A small multi-label image tagger, trained from scratch: 7.35M parameters, 11.3 epochs.
Rows from block 9, named by matrix and row number. Rows with one number belong to one channel. Each number is 128 + 32 x the weight over its row's rms, rounded and kept within 0 to 255. All counts start at 0. Numbers have three digits each. After the name is the row's rms in percent of the matrix's.
# convs1: grouped (4 groups) 3x3 conv (model.blocks.9.convs.1.weight, 392x98x3x3), inputs within the group 68-84, a 3x3 kernel for each
# convs2: expand pointwise conv (model.blocks.9.convs.2.weight, 784x392x1x1, transposed), outputs 524-654
convs1.209 097:111111148111155146118151077118098153122107136113133114100100145144106139160167159096241113114190121114080152126109135122083099121152063031141082178164187192100173228142173095207131113083089212175121095130113127126153104132121163141137166115157151077099141157142105134111136138137091135054117133107116117104118178137132101100136160108120109104120085145094138110129151110115112133069104159158141127144131127151153099140149095104121100127123128138104130179153095
convs1.210 098:147175128111135094143139114097128084137153095126130058121099124117131152152144172122114184132149131104113089128089145132112098078173126127026119123125073181103148057179141172081135134081165076129137115111147126131095112078136130093082198096165175147186128160099094120081191164152126089135112186172120142096127177117111120128132170157138116176136120111100156117117116114119124108122133164125093124183157213111033150097167100099119156176158160133107133218195187
convs1.211 098:164129155135117102166170096204061124183143089149073117120109138130141115172113153093210118102178143109136134078197134128102155102164095097066137103093122117112115082066200104122151134143152144047147141146129126135085077120068085134127102118143141115162124071150113100143157177108148123098111136099205140136235155117176079146120159091165169142144171138124254056147133127126121098107114081105125116143128108079107168138108202068137190145068139111147159120100112
convs1.212 099:122093098179197116163106109140107119128132148103078147120083134148127126142149128072196141110192142141093101124120102107113117162129154143066104176131127156164116129105109137045130163191166091072150112102110127110130162149128157116120113124136089138136112160161071154167095163116138123102146145164178124071174136106152091126150195095139149115112095187103144157064148199074138215162145102111084092127115115176131185152121199121097120219086087157117110185123121
convs1.213 110:156096129147126116054192099119084128129120120109108143151138104121137126151134151076124221120124142127120040216046115105116118155151151057146124094144135156053196098141111083115151134095183138151102112133160092094161128104054119100143147112210160113146128122090130146106118173202111139114081152122139138120167141091101151124109183163124125162131128058140115120104136147148111088113111068110141112150146194125125131112161096113111155111167078139095120091128141
convs1.214 097:128143153120148121124091114142125169079097128158169127088069135098134134174133146138143090103105135134159139135100094084124159184130128115123138122116152116115156209236160203202099076065158183089102152134116125107088098117108151053111144150127187233120156122095096101103139141124143103114149125113116102124099127089088176152112104117110126148117097139079131108099094147159126124114142158133073085137130150190175081124121138149074124087120132130097145152137148
convs1.215 093:147129092178135152115138124136090128140060103179176187168120161130111109138147126092223094141175141143127112094142111164220139143147118150083119137145151112102135156085118120062113118164140120064180096090143156146100135145133089194135128127072151094128105172102155121096116112136123181147117157094165150093131138104134094125107220130134140130115108137080173087154171131111091103154164111089162138147176086152080082129122197126117158133115095127151144172143116
convs1.216 094:094119086170102113153095066119080151107149174109199216135079102135115153143123130096227102084132116118106155100126125159065146119069092116110156108155117120112119163158138130166070086123084128128116122158119088123079155111129095101147108143128148132155099039081124126106123138118125098104098129136170057112077082216166208208161167075164199108116144158084149102119140177148149168184128142150107131139131117083137150180128121100081114174122135176121110153161116
convs1.217 093:126142145141072196143093193106169110203100167106127175134129135126102119114090146170099122107168121129201099123151116076153122108082128169078131081127150124029177139096133080080059123111175105199125127205117103086144117113096165113132144082147141118110104100094154121068143105100082132141163161152125126101155073106142139109109129148153154129118167118112126115066150112166162136098130128112125135122105129177162117164151151111065101093137138165105165140085155
convs1.218 093:102100038114148130175067166147141114120103141184095160128136151132146071119145110134121131138149091094120100058059109195147185151150083129156157115142125125096078107148149110113100094135132126106120112090022120092195110136115180153165077080093134114125102142131142117124130112158062190174083150111135143153177125161101083077128144122143153124114107161156150113144161162110121108093147121195146181086146098149110069128153071148158182084139109146114186113134115
convs1.219 097:101098162126091140114115129068131122150142113112103101145108139119140130118118118074201132134216110139079112059157130122096136109136182159054108078070126118175213101079086155071126149174120112110139153129081125133123114101092138106108133116139137129153156088130108124164126145111136133172159185152095159142162175065182079122158149099131189088148085125116177101118156111132088139125106107135091127151123124136082148092104145140132134152123073137112137115121128
convs1.220 109:078127191137165087122103092170105120124167092102107115118119085110128138124138115116220098112136150148076107073144189157097137116152103117078150103194114132118082182097126128071175192198101200129095144063123153121166130111186172159063099071127125093149125126182176199142106176143156103116152159150158113115177127119116119144126158086131121169141098145103159117128142124146132148144126160169142125146077113083129154073092198082133122126093122140155135155108105
convs1.221 099:143134094187109133139115083139080102093152154121185179123107151116104139152190141094212100134148075090091130137116170094140131096162124090116140109171199077132147145116131162117079173118120180119140136165091067132165168092144079110151071148182124146115149106113121109137102133145110114130132086136185076084083066154115165124180185101137125143098140148108160094085107129145102121131128137139134096096132126105152129127155159114124121132122144155129074148137103
convs1.222 089:111115104143107096127118140131166149128061174117121149127135148130116141091084159125101151116172141090231125119098111136123085159119106156155147121155138141068121087094107119096134159095133109138160110130153146065130120114146144130137116048110132093105096133137128116145084080140190241143114136098132163135124137134068105182117154123117150120118231096125125121098204133085156085089153143102134128113126120115136079106111151128095123117147120157099099147125115
convs1.223 101:096109136101094114140140120103166120139107108134143144120142122092120165146076060110184111131128110138145126120169124108150132098143140102120214112106159076123097097126142144138177166105110080106124123073161168147178142110155083100123111138124100099116176109094116108136122115114166114126097083158094079114120107090167157150120139140131102136140130110157113130148128106137145130183119163133082118136149145170110140104113151139171125125110145159126108137145088
convs1.224 100:131114144130141159121152104138132069168094093095181105108118127161145121133151103120193097115144090129108130046129255059131165124101177138092059177082115161094068136131114167139141081077123171091147204136098074155110142052106112099164181131051132077163108078114138187103097145102121167166107090141128144096179150125118171104200162087114137148169100099097159137089139114127117111132069134137099143134116136069107162117086131135142127165135073119127153144104103
convs1.225 095:104130073087155122156142096104078081133157078127114078205153145148099115169096128132075171118112147118164126137135127134151114133102111142194170085169089159230124118144170150094127166102133126060069116122112093100115133164105120114125103121118142066146128084129129137104169124137139125110111108182079095047116120101072113119123069136113089161115146157154105131139088108161125133139169152132075138183147156139170110175142132103113120247124128146062169207168217
convs1.226 097:160056126148145133193165148164108108078166133093123138149061126098119170114178134112255086083163140079101104163081128156107106157098118108073178065124134154175162109114134138085138128185091101124140157090137090188147133075139095099126125089098132079125103141123188131135106113067092160117133148121202121159136128133086101128131177111091152120130116139079166128121170118101072113122105101145056139151107114147094128096111118175109172183113096111121137154127124
convs1.227 101:088121154083129069137122150142086147098169137083116134094150140131126102141171126141075149143113168093127138143156102148110060171156144152110071168199098098109122103105093106127056139140162149152126133080148137120134094117084141128165151131088120115102124101110106146136138071097106150150101079127127087187144095136079112155107120185116137144138137148110082124089118167124121127105097089169095135135145093100164074175126136112133160070151107134148083095179161
convs1.228 099:148121099155118121128215157140153123195101092140109135143112149128139151096110168119120195110131133105126071135134083138068165151193105143098143092143090124081108184138141132128133112051158151137091133090159171078165087110092174104166161135074124135113103168123084132095153120086101124119119184178108186113215132092173097082108131138132136130099162105113085155102101101129133098104128191115134139140051105116059122182105104111190201074134118122127145127103167
convs1.229 099:092094103131163117181157112137172164079116110175118188166124153181083099157144075113131118121185095099114135044080100226159112155149183166152145144113147091041106140127122134043171082169159127105145136033136140105138073136144181201121133064090115139152099159105162127124097113201146157159086140057160139105180125153136063145146166132079139148096160069090135126138182098121126131088149143169179173110110092169107111129122103157213167085156133118165145185145073
convs1.230 106:165125094102167115110122093065128140162129133121143111140130123137153152150146137118107158117121108153124102125079080133141147125128119136104082138145150116106166095054074155100131129147145018049148205152069105151075045129125115130124163115152176217206079169157074123049173170167132151054120206112084147168127148122105133076101143127117125135122100152156139162106100121132136133083101101128118122142145172092093116146089194141121114082073123141115137147132158
convs1.231 103:142118089194107175136133119147151100130094119116165118151128151137087078203211122073233097090156174146095141107070106116118126113118086104090126117105123124156153126173204173166105107108124096116145111141119076123158162112123069152122098133174115096139128119171139115111098082168081158109164168128189112096097142113149144089127133110117162097115100175076147112107155158134108127144118160078122164113127127162139083181139108085151147156061098139139100124107076
convs1.232 113:160141086065178181077080137159144102145122130139129119133112129131124105139135090127151142107149116133131118068110177142089113164155133137154147091130133063169147172096106171117081153133140138096138232091074173161121052155163135113147132111116132135120101133152123135144113170083102150118093125186077127133138093136112117119115097162132120110144125110079153122114110115122160155097135135161106115179152107118127204116080152130117111142124133127137108122153105
convs1.233 099:139142110133113113097098145087126142112110112158150210147161079146114103115107157111103195133122178119114110126104132134072125079109126075137045113191150115194115071165051147136115146102101127103057151146064105135222140129116120125123107168141119053130119097132069094163137103151125148111174103159073153107089161072075127134112119178110142163113142088122107171178109185073106095130174122146156098110202137105123105154140149131109131144137116173125097143123120
convs1.234 103:171124139160129113159053094164132113095103135094140199139126144142103123123095116168138100137143102109215107057147180133164113104070122143154082095133157101151127120082112040198161135114084124072110159093116091156200097174106169154087068107119112124127107110149175080140156192132137125093112136091105148149146108123103097140111127141184135124125187071121119121152148093143133057142158115128152168087110124096080150168118109171095110090165141151173160104078138
convs1.235 109:244105071165192083103135071132074133186186059152166122117146133097118140138164102088168116105142133125111137101112138117085125135182094107115158069090145115136186160091137108123142137162132091093138159153130123192080086138133141085162149107104092128106129131143149136106172120088158143115118108178160085079220108123121154133070148126143142139117068133070139112119114149134104121111130122104065145133136157137154152077081134176108080117111159130134142098081157
convs1.236 109:178155086072174180096150109137124131178138109129158094106130125144121114123113105126131133124131146125144095135171108102099161143114200111119146132145134086156103134094149202109064154112140162075145214118123190147095127176092082118202129093090095119147100102151131167134152190076080149135111098172099115141148117148121131069098112138138100133151113138132152085101141103112137147119181115106121139155109138096147145101095203134102160119142136148126095124127130
convs1.237 103:122134113053126165150102120118154146201144101116106167121133168100103150133111132127108101110112101123149096111212058084153132148055129159089155149142105141224110135098127170041135201224119091195126192131150218137177124142101155135101164136117100155106076141131173146153122116094101127182124142152084190065147079132189096216112110093163141077117142121134118103149130134060096097099118117118131113197129147201103126097082234106109172115128130131137128124115147
convs1.238 103:140076140142136098165140059142136119110110172148152146117143112123127143108153125123219142106162112124052100099112139118120175081173105172156074161085152108133168240172216105139127164197124061101124169125101139197165081120138122112119108112119100079094137117092111133140102108154103170124135091145127106085157147098173146069179185105161150123113064126140160138120147115107106103119140098108102104088134161119146142110078099115134135146097129103148093101117160
convs1.239 094:156110090082123117135113127255108167159148122060132106084163127134142133165144130162075145173113168099082145098242148102123108153125103141117140125135140142201128094132115149172119102138132148176186186165088123079087169123105103172122129110139086162109122085104158132103124084151122128142130161141220107117195186180116105142157105140155118139064078155186018163149096100104078135093100110110164137097106139119148114095138094129156118114132183122132133089143166
convs1.240 103:184160057153135070112105116151121092091136170078162163115161116119145140104106173121110188145146120135095094167095128215061087209150156155109106145146088250091110104085165081101179148100159086132110090095189059181160192095139207094080113132115109124061152136117171115119126123140185083096162079128127097130127128138063128158115153142093155164099108084129132116142105124142137102152077152131067111119159113136255062111148124133179138123131131115081157135105156
convs1.241 098:161132143156099128114149154126141060104119104130130126130101134158123158161119075094230114124196066121159147152116170093147157063123182091123108115124084124202167077140128122103099075145178152099095134130139141034151129057121133179143139132228158139123149098076099132138090119136093127084110135086132128071178175070150118058153196072142172125153125116129148138101152120108161092095095143118157152115058188192102113124095141122113217163097084110139094147099120
convs1.242 092:134092136132148098081131150139120128131147165125157139123109147103077120114140156077177120102183140117140088140127124114099074125108114142103152142117202158116083201095149079116124158078119150075114103095102150148151125079092149109114184108137096090129123089137113163097153116135083158142148135130149156114084118148127196157133158087116189083105131160104144090095183120100110110104118092136107147150143120129127137084103145140087142094120168137103121106127087
convs1.243 101:137148072174147070111142132108132146097159130077099156145143121115125104120126171117115227119139177171112077083100109217075136145117123171101038205078132188073117124080141087136152132092162082115121095145177132159116143143048245078148084079136146126117156106090154159101129121132161059159158099104104172123126182114097136073123172161107140158132118058118133153163082127147140093142118113169108159129091087138178115124210123101154145131167099111109143142087101
convs1.244 104:085093210058133184098192105145130116129147127183076090132116136133143119140102101127130127138134131104143113117075209121098151100184180105135145113121137056151137142156051195061101147187141172150059223099125207085074090106223076161145095155123133084148116097142099162145074138218075165153076102202111118155157153116166108040129119131148133114133113139109132134068165143112172134123101153121174146119159128079120124136057239096156150135122127147143069122128146
convs1.245 097:124115127157088115128074149165133136094210133116151111083147128127118105175127134116116139146081140067178082167092116137079090124196199095124141095168111079123145114133126156095070113152160117168184162163076095100126144147096107133108124113113078178101125210129147156116065141064117147124160096149098137108114121102123178074144139160117102133108171076119085111106135159114146157143150106127088071123143141158150120194109136081080104131147118151098117139133129
convs1.246 113:132164101162124124148102084126137107103088113137134108090152144124161111159121122113134117115131139156101121158093052141073140172142139134016147112072173134170144108107132146098125111136157073168106128141092130113171123028135155046146056239111201197048162171139135091106200133198108083175126158090143154129124090160124113065109117144111141108127108121180119117169148141102179105093078120165099137069183160084153032138166154124032146113113181117107159162084137
convs1.247 095:123170120104082159135128138114169109146124115124149072127097125157148146154120097049225142116142132114140111159083175156118121159116077104193092122180159103114112097165148066174171133089108100151126154102137104130156145177136168101136163165110095107103117093121083064087117102103119136119088091160171173081133179124149135082126162111153155135154132145079147087105136093148096160174107146141123147167170127125106101136136075135085111198085161152101157155082142
convs1.248 095:104133066124090094133093171126126075107197142108200075181158140171055094166121159114116131126129118137180124144127140121096122127102151185193145132114164089117166089097123164172121114119126116086077099122108143094086118156054074206130155144134151097137118150137105094109067128141155121123186196170086097083104204116071210111133087142093122121125147138125126140115065101128136119124148098105148151125083147129152126170149079149154156144104135142099133164152146
convs1.249 091:103139088112159124095133107091114146172184136128139096147145109138049099157166122116102173121131102155100153143150117128126108110157117086127113134097091137213093173151131070160153145094065138155127184114118175104104156056120150169155111115066089141084161170114098121157089125163115178104115117145122091108151132144086074174119119148140145102107097143131110169112110138125080138116076162133157135132125114062114119121092127114152145093100135116149138162124108
convs1.250 100:144141154124131128140103123070128119160164081100092128112120118122150129136153130139188127115162133138108162151061097156084153101127130148144155140111140132106115096030143132123074183143158093057096093176140137115125099129103108129147163090149227221156178110107081155036205131209112128124136107143113104092157212106119092082152135149147183115125107113180192148149158108118142121101091109093136168171130129111094068114172140088114093139060095080130128166169169
convs1.251 094:129128164117134070159139124173179115170147115131094156093114095132127128127104115123149131142167151105197137142121129144092161166137071063171137131156124126062132125125128107102160094064149144120083136110167117068162091107145139130087186192210102105142124119135075115096100129212100126176138139111154125128186189114186116072118148166148184138168192127111075158123168112102129096122116118116109089169144134083104136100109134163149107134181130135153095174109101
convs1.252 100:128126177139064099133154100154122121130135129115121139113114138132090132124125137142109113149161124095232128082087197138135108108119125151136112156138155101091071159149111105160108108059131118166053132160116132104157133074164185148137135075139115119134102111175101115070078122085132202148160094173152148140150154124099141103135114128140141127106219117113115153147138123119168137129102159203152121142069135091070143103105103121120111137121095130124148189138093
convs1.253 100:097082138085131130129126125112202169085213136077161107096154101111106111097107129113101227127135138113140151248115132158046173125148141140150060171149135205072126136125082148148092103106131072103092128106155103147073110150083142117178132170071089124153069118128075105106170076183089180120113102168089201161114148157063167113086133160114169135138121107139079181118128125118137136157091104160086134154120113121110126077080146113114161100166100114119101097081115
convs1.254 097:204183101190111102100082065109091136153106148151116114109120142115141116112123143144090112121133122137120114164208092254121090078119153177176085139083097088114065104095183064104173160168145111118179074075144148147153178168089170097084100052086155122121132137120154160154180153096166124104176169100113143121126158129111107174096119171058139159141159111124123075172151122131144146132153118126116127113117099134139116094159088125148181130161163147108174132089114
convs1.255 107:143108196152166142059136089134138133076097115145137116121101113147092137147126107078200116097148132115166129167108167159090164097145086066186117106070108222109221113169141091197133089086138150130123106169177084122151132130108150069169157112162140071147124144096077110111099136120100098158159170137131108159113118112150143134124184102145185096121106121067157134128101111107138089118137099143117128172124142115136099178169104103044096130133113118081108164120167
convs1.256 102:083149090112136113140181155121095152178170088134098103104100140113131109162134117142091133112132145110107151087181130126129219102122159163186153085122097103112116212072113137151057162170151156051121119132119191207067102216157062082143101089097105139135122145188155146087225194066058148186110029108121118146096141133155131054088102133161091114118131151147143102110102146108113163163145151067119122132161102072135195119117167151112118095148166133118120120129120
convs2.209 094:138107114173085105117131123120090154082127136139113064124121151118127168192130156151129131111115137163133133128086147100130167159169153134154092058148193164145100063115122112111069102146145140120106135134081135154106098164140149161143141141173108168086153142139079133090129134114150125180172134168097184129110111169153137180117143134056061124099081096160108106100141140151116125129085147129141
convs2.210 108:187105074138110123090124105090119105084116159187106115048156132127092167123146117118037167129147127144160154111137147088135109129137183087135152208105161114088169147117119147164111110103052100097116133099098063082136143130154082142160102125159189128119164098128177150145116146116057162115123141152084104087104131168127085134132109153156140205129108130106125087105109081149147130172145147118137
convs2.211 077:170055169122115172164147132120075108108121197075084122150127103122095136110176163130122168146144088159135152146135113140065121111060118146081101168120163175145095127164152087091093091043186102095156109123104133147066110163064128126105164106088077145118082160136192087093114128152100146141096131117098081086089121105158171120089093119102148100138102110082106122104093168186098158115073083113083
convs2.212 102:134139090125201140060107113164136134091071157135163112151152124130162129138161177150187138148103133133139173150141103160149190177114035133122109091132089150127122134122162107145137138121129068144107123161125169106127130161161184136123106120110125116150158143125124122077092097116186087103102153119146176174110128144111180124141129165195130149144121144162089115177179109128088178104139113125123
convs2.213 106:120118138169100150113144113142146144131137192093146111155129144123114172215190115114107169153111120118151137132148091125135160080158134126159099096113121157142170163131138105129125119141115130119115129145129142104142139217128098183124119106119083126099140136129105121153119141121132147173113098166118106104128156124142171123170091165123150130078132154109157150135116128153143109113196138141127
convs2.214 111:090128133101107138147098078089158142106111207146124173107130175154127108124131097124146193110171128166182105111103102152147069140083106147176111115157142161147132114090133138128119164189126133162142152194088112107100133156129176141158126134230177219135142140164126111142136179118089117152159122149104213122140092085159125080149139139137132109156151109121111099134124144167109130183160140091112
convs2.215 086:134101115074167095111133155079086148161146083069165164146105099160162128106062115101137089123124197119101145137103142105120134121179027092153071094119061155140071156114158123116046099089132173135077127135174139139071116131124176108131045116146165082109129113099165147120173066129138164089083094153156174135097158121158140114215136180128106133145084117096153092145165083136149158088157118117167
convs2.216 105:202166115126181169133105152140110131099066147075130083110161162088132132168157123094131127157184134116130234161171102101092071169169132110094127230183154104144141112130103094198182117182097179166118159121164129125136141128096085147148093178101159094144113185125132189087149145098145144179155193131191177164109152146142154150033148106099123144194144188101119142131129143120134122088108085138180
convs2.217 090:181174095138121149128152080115136116083090117146113116137073120145147111112103137079121135132166165132101154128125152132187118135136099143178113184098139136154084151149133110170115147145131079132093136106177174093077152141058100104134040154190172090154108147138174170173166065142143153108108071107089080073122203140128134097109065131191162132122124145117148136118147144100072108176127116110132
convs2.218 102:100172231072091162140120120107066056106078178090122153096133156153170111145112090098108159115153153142159107095100167128092111101104125120079057139151088141129102084102148152143115077153118121118144152178135135126140138133083104131156131128111170133099120089040181123121174141135107159082156079136160117166121177141115083138109145132113160134092143153148123126137128139203070133143148125084148
convs2.219 085:087101098138152117136101104155186117118117098102117136132168116092112098121134115151119138131082112126087093096180117160114059129123147106085161106083148130157162144199103085058082131149156108112150129052104109101121127085149160131090122109199106144132110110140104131115105082133125147106115133095112175137125108157127137163143110112101087131106139096082085116102170144151144165215115128152074
convs2.220 088:114100142115077124121113170169107096122211061120117139090144122082091108132118074169100108122093134054119137115110141126085110146160139124128076126066172138160117178216082123115113122122156117059125112126100125184195149136179126110094142128144104084102063105106119103087112091086111142110159155082107159109194123064134139166174119168126138143183102091081098142083094124175114145154115102108076
convs2.221 085:204177078180147136168065129112103118153147161154115069119137107116157092133094126206097130086134178110118199107100113116169154130189093098092124144176130180172129124175115083204188076116193118190139166101124141091140110070147123183162119190109148158162086154118116163131214201083124169110094114114133152175084129135139097171062139139094185124201147099164138170092090133142173125066084152127117
convs2.222 078:154183173090148136151147076152106158129144197127091112189051178174180122146137119107163071119146099143124144123115120157105158147125129133149062107153134112198096106113150096148092116106121142142109151156138175130109118118098106139168151136149084092088168087143138109146145162145166090127123141100107128135129080139108129096094121122133082026131096147170134089096154123142089046136171123179073
convs2.223 099:107142159117079140068106150091113123118094078112125125089141171172140129113115183144107119093138124137148152113125171133114102136194076106102080128132120111105138172094123140143094122084089102119113116122120075116142128111117145134130124166108130157124134113126121136116103138127102093102157127145164127127102129152145090133218141144151140135119152113064110098173147158106096110113100079127148
convs2.224 088:158146097102151138095125126092110090151103092108157098120090184075116143186121131148136136109080117129099164153134104123095192083162137101094171129135130108079141147173143113150124126141138095149156158127118094144165115174179126119126116120118085158115115106137121140081102127108115128146120152124112157093150108154118093099152105168129095160146112132106089078107099133126120138159157127144155
convs2.225 105:090054077142107167105097141146126143077122196148118109133118134146110070192146136126068128183111152127121088127157116104095093138120064064095156125139097156047163095103140116096068144142122158149126143056061150223088163110159126119147122088144169049090107114111136125111118142113111107159095112105149118122128137066143139127134128172154127140090120150150105149121135114133148154100089161139098
convs2.226 079:133067044098171119100119152163085164205123107141169111102131111132179092131116185181140121141093093114151123172163146131111069137129138139130175112131170113122116171191157135109166111134077154124183109124188120170115109182173110125073175153113099135182087111142190082125167182103131097108137104137193190154128136124176081134093102119126118182163146151154116136135069159177132161097075085152126
convs2.227 102:065095112115135119121189146119200139181123132164105128114145146145133106191120164209147167105110163107188073109105121110163191050113188108151066113126128118035128098106109121066129138123074122113163123120166131119150083169131077162169096083081139113126138101117113086194110133084095170089085102166172112131146151180168091094092120125130152133064118067085151075118160084138176127102148154130088
convs2.228 089:111104111161113063117134121149134149185130131114092180130114105149078160052159121127136182150115131141099096160164109179112145086101102149111154109160133119121138132147086118130083150127084152129170118064093064153142159127166147160048146080121115143118173068154136074172187175127085145119074179142115176130129150147119103128159095166133073127079157145102098128105172132119080164131162110060107
convs2.229 096:115178116141064134163098117104175131105188104110133088097153130121154122090182160190142120113092169156105194182129169111134130111152072159152104111114062142107128075094119151185121140115119102138186099109158154112061060101149128093130181085125132159108145119180118155165251175165129169143094118159159153130115105122178083151089176153101141118162153098124148106178076080087151195087086107142178
convs2.230 116:116146138185157123084158116064104148103179138143100180157130103174152150068112150150179130088066158126129140133083176161127086123182137128131151179088216127176084134119144121159141108110135134163126138150131146115092117114137111113191149124182106155161135114133207138192159084138155122155181135106143157123133169134095104171107157101137162209162093127150092146113111112152118134188138129149143
convs2.231 091:070115142079089164083120109141168117133141144085100120135126160144196138125079166099140128155108210153149122170108096149091093161127138155123173151201134129101112139126118084089124085168080102138152103124116118089090129159125176094216134074178116172148127121111120105142101124090100085089150113166146149135103200139173101100112143121049193128130212096128134127132148099130175137102151119168128
convs2.232 094:126108174189137129144166138132163137104150147120155141140149117104137229136079119153136117147097142166169131136146090084168094093143113097212117143254114102143179101163134078086115148120152129102124144122104140169109148144128102166105130186110100161090108076133141066161109113141126141140139140122134124081137118190171115099149153154105120124156108154169096150121190127173164197127124138112143
convs2.233 083:071146179080144144104159194098155109110145089195139113131167075075192128100133134135151134157115148091130100110109091121106159108117124127118080169142111109164127114140069116122145133081152212111130158108113172182098088125168111145152123117201106120111120116122038107103147120138153106136117110127131141167143162118107153154171139155121177159124049115135099154151102131144123074175172116107123
convs2.234 087:117166089070082159124154115092102082054088096118157052146128134100141122059158166145182117127132144183147095109082104117134199143089129137141081157093180109097132109161140180134147099152166108107105095130165134103129131139137156160161155144142173111095144104079088078195128119132123181120089150100087071169115142139140167130116140161128149128149119137112137101104132124099082134123098077132110
convs2.235 099:216187093120153164100163121158128122128138136150153156167136119130149184111076112146116207131128131073231163109163190156104115127105143153149131159159090162122100136173188108151134143126050133154125085162181105153150137101124129126126181079122128095126181083132144124149152151220121130114108128083078119116148140149123175112115124149127172142153159201075076118131180066179161167162108132146031
convs2.236 097:140088085185141099094130130179093130113183044192126177139106167095154130129089116113104119140171125168124122157123147119120136150125072115193116065081074082170133134130127138116138112126186136109115168113118164124137072189156113131116159140159152141140116139109132122136087145189151124090084132124125172175154087160118153180183160193095084117179130112163105130128116138131158130107128096111200
convs2.237 089:081074137174178129109125121135165146154132118120100138111195123103120118090105226116127170144169133132132133146150141122143141188146186084157155141167171123138128127160133113128159062155142113106105161089088091118181121160135162192086120089116175117180148137178093156133093129104085106170156135109114128120114154118101145171172177146180113143116166169146100124086164119156203123139106108123101
convs2.238 097:187102092118181170142125133110131145170155181097109146130164140151098119142099182182133180088117108148146143113097159189141106146143089154110114123141160133145132107122109162109155110141158104126146103139098138144170153208177199145148113181178140134178091190095137137082100121135111126145189080135117115148154023153151060120144068123167070190133122089125088095074124099121179168142167115147097
convs2.239 074:117133144144116164150167154104064151087249090126140202152195216146156124120111098120096160143149129170133145125085199140117097131150117114165135185169124114114099153112106063129109120115100097118102100107110093127144128162129129192167153056106095151159218134165118150150097140143091168067118206101159173155104123098147121228103076119095152178068093163079134137133116159144168159123116144162136
convs2.240 105:088175115105139075119210095097174165131170103221129172112185190151113117123145134089107085164063136120162108085084127162196151119143128122181164121199138097141174082111064191118105191159141158119121138113057138150104101149131106123157139097122142171123100147138146097101133190101144092160152112132134150155102117104085114161143139134137114069141093110133098125102136130160138120119226157129124
convs2.241 081:138031117114149110092076133117115183145107148145179119115184145125063115138121119108112123141142123134142096120131129145165039148095126088085167099130139149105183129115127131055139124134145111111200100122111117171138094150115154107119148153120154111139131167121101090113141113112130139106150134109128154137148110090145108126136142127159117122078104115103109166139116135184125178124139156140104
convs2.242 079:118140147115093129089127148123169112080121113079130146154167099151113089095148157098136074066089101103174118082137117104072123113113129140154110085145126070104063160128207063097139129114101103075153115152116151117048142155098149134121102129110120161094068183137114205135095082155158119194138175176134101114111189066112139178135103113165117090088224127116113139108096135127115145108097089130144
convs2.243 094:134163139114056174137160138115156168152152154217135133141168109171146176147169123099147150177142159141074096150092114160148117149101166173155157203155159136121155118138142176144155169070145116110120123111097158139117112193100118120133127098124075133136101170142117125130097091142131140131086063156146126142158182120141098148161134184207128125116091155161127168124100108138155148107191146187170
convs2.244 131:134115124172095097127168107149158137123225142185123156138141149122156124166103135110097143119158108167133146113143112153170121093151161141124133138197122145163199102141125141141157160109157105132119138108128137127069093177210169166117182156189121159159149101128116134140115135126159117152125159180120137122124151115130136155118133255129180133131166109130139152115129104135203105130107150111177
convs2.245 094:112129103097089125120170132149076152098106086067090129143115129197108137148117130151101177153122170178151114113127080120150106117092178118149125135175178181102103083093122138106132158148070139149079147051115094116041146158108126181148113146159144113104149122179204136134086138031135102165167148136121132123135155128127106128147099114134131153145122127145128119096159081192103149151119142112114
convs2.246 116:127151104105162103116116102129043121115139133134101157130116162061201164161114141077111080150152119195121143139108127104116184179112152129145102134112165120119153130121163155154121135143115177150131135091133151094150117150162170149130175131119130110154127141131124175068102124163091080141156121225162146148123136137209086096162105181131120201190110121173173141133148111092122131095138111144169
convs2.247 103:165108141156083147092151132186151095141080132150094083106255115144075142129110158124052128141147133133109133135142092098100122158148121105166152117077158142096106165097150111113149160164148088128098150108152087168099134101103151158138105148177129085079163104133134114164125062118092109122186194138080098006126189151140110130110133110114117174163138180149108098122142100103158117117105129065124
convs2.248 115:116086136169116107102094190148117111077093098105134123158144116144107083129074090184138127126138135103057126145121126071072049150131052095104175110097051123144119111148074156143066146115137193130106139078122136164130157084086099094127135093192099107104059133132181135120147085102159143118078125121130125111138137078114132128110109109077142147117145093164132113143120103135144149142106121142161
convs2.249 094:060048137121148058132119152154143115123090078080103118106103127155140106138099143107106078117152111149153010134154185144100130120156110108171131125126127110121086123153099182019103112088114157143131102097139124148176080084109099123132086174167131176162145099101173112135135144146141138127143116100113158094123174131089150103107128096181102137073113125075148074147129130121117100174126098127115
convs2.250 109:077152178134112128124108137134134114101088087159148111205118101101149174089132061053174132119158129124111123115145155100095108109135098086168137155135146139075156156116171136098142112137186083131126146122147227135151147085103053132154110119175135071155132155113109123152129086095175139154176117145104113125166103114128109109145138185121190155142129161116115136148239131088108154149137149108153
convs2.251 094:078160123069108091140134131120113147075144072085168042154061145114166106157139066054123100120107092059106119113138071136092133116086111120117102186116155160174096115131104155159107089147143151123117141118098115107118123111085052111120162125148126056108070087141076031097106128142100091072103090070137158083098126156093138175183104187158136075076121080123127133169121162087084112121119130092151
convs2.252 093:128134128082133111109144147150143140076072174120102161125060159152116134171127062053164087117124134101091126120158045125111133102083104098109078141148137105107063084068086115147129113140125190106117141129119113097149114093147099116086146135141089093115145115126158113065136107086131115127169100106105113079114141144093154043107095083068107127135118159111106112129120099121101109129156071117087
convs2.253 095:099134130092159114109193123090095107160115155136103119052188165142102117156152152138108151137116136125158085119111113130136172189102132137157126088105149132078103089132142157086086067124114071116096136172114092076148136193107138142145119134130122106103108125127117129136147201172076118133173092109155076106131084129137165114135088159215115153098125194075134176119142111103121117113154118159122
convs2.254 104:133111123155131117111160115112183143131192084254150161135163102077124123155152078137096091147128107111106117176103169121124141160143073144100143155208086165138187107181183100113111171154154125075169076133095088099110088150043109086113147173136152172143119129163150118162124115105093114129125144114094090130104102129107156128067115159055128120068103138117154118111158183120169079127153087157135
convs2.255 089:193094084146090113163189132140152109122116092094123068149129136092115163165125080153131149104176138133165164098139153113129148136152169139116122080133178151128072151219151130112137164175123127114124109110113134149086131162087123162146085083077139099171134156146151097162099126157167107163173126184081152082106164168159140150101142065085095104146151103130195128108149095131124164113129143111147
convs2.256 083:115131167126194141150136152177106134167088157162147135117120169079170125138151125094128130131157115147153127144153128153167166167099177164123099112140115172151073203123216073123129139097165137167101132122124109177142119074102111155122202133097120076169154157165150095116082123192132096150102122154187122182188184199105115136125113140144128157164070122152126158147159142139117104149150126082159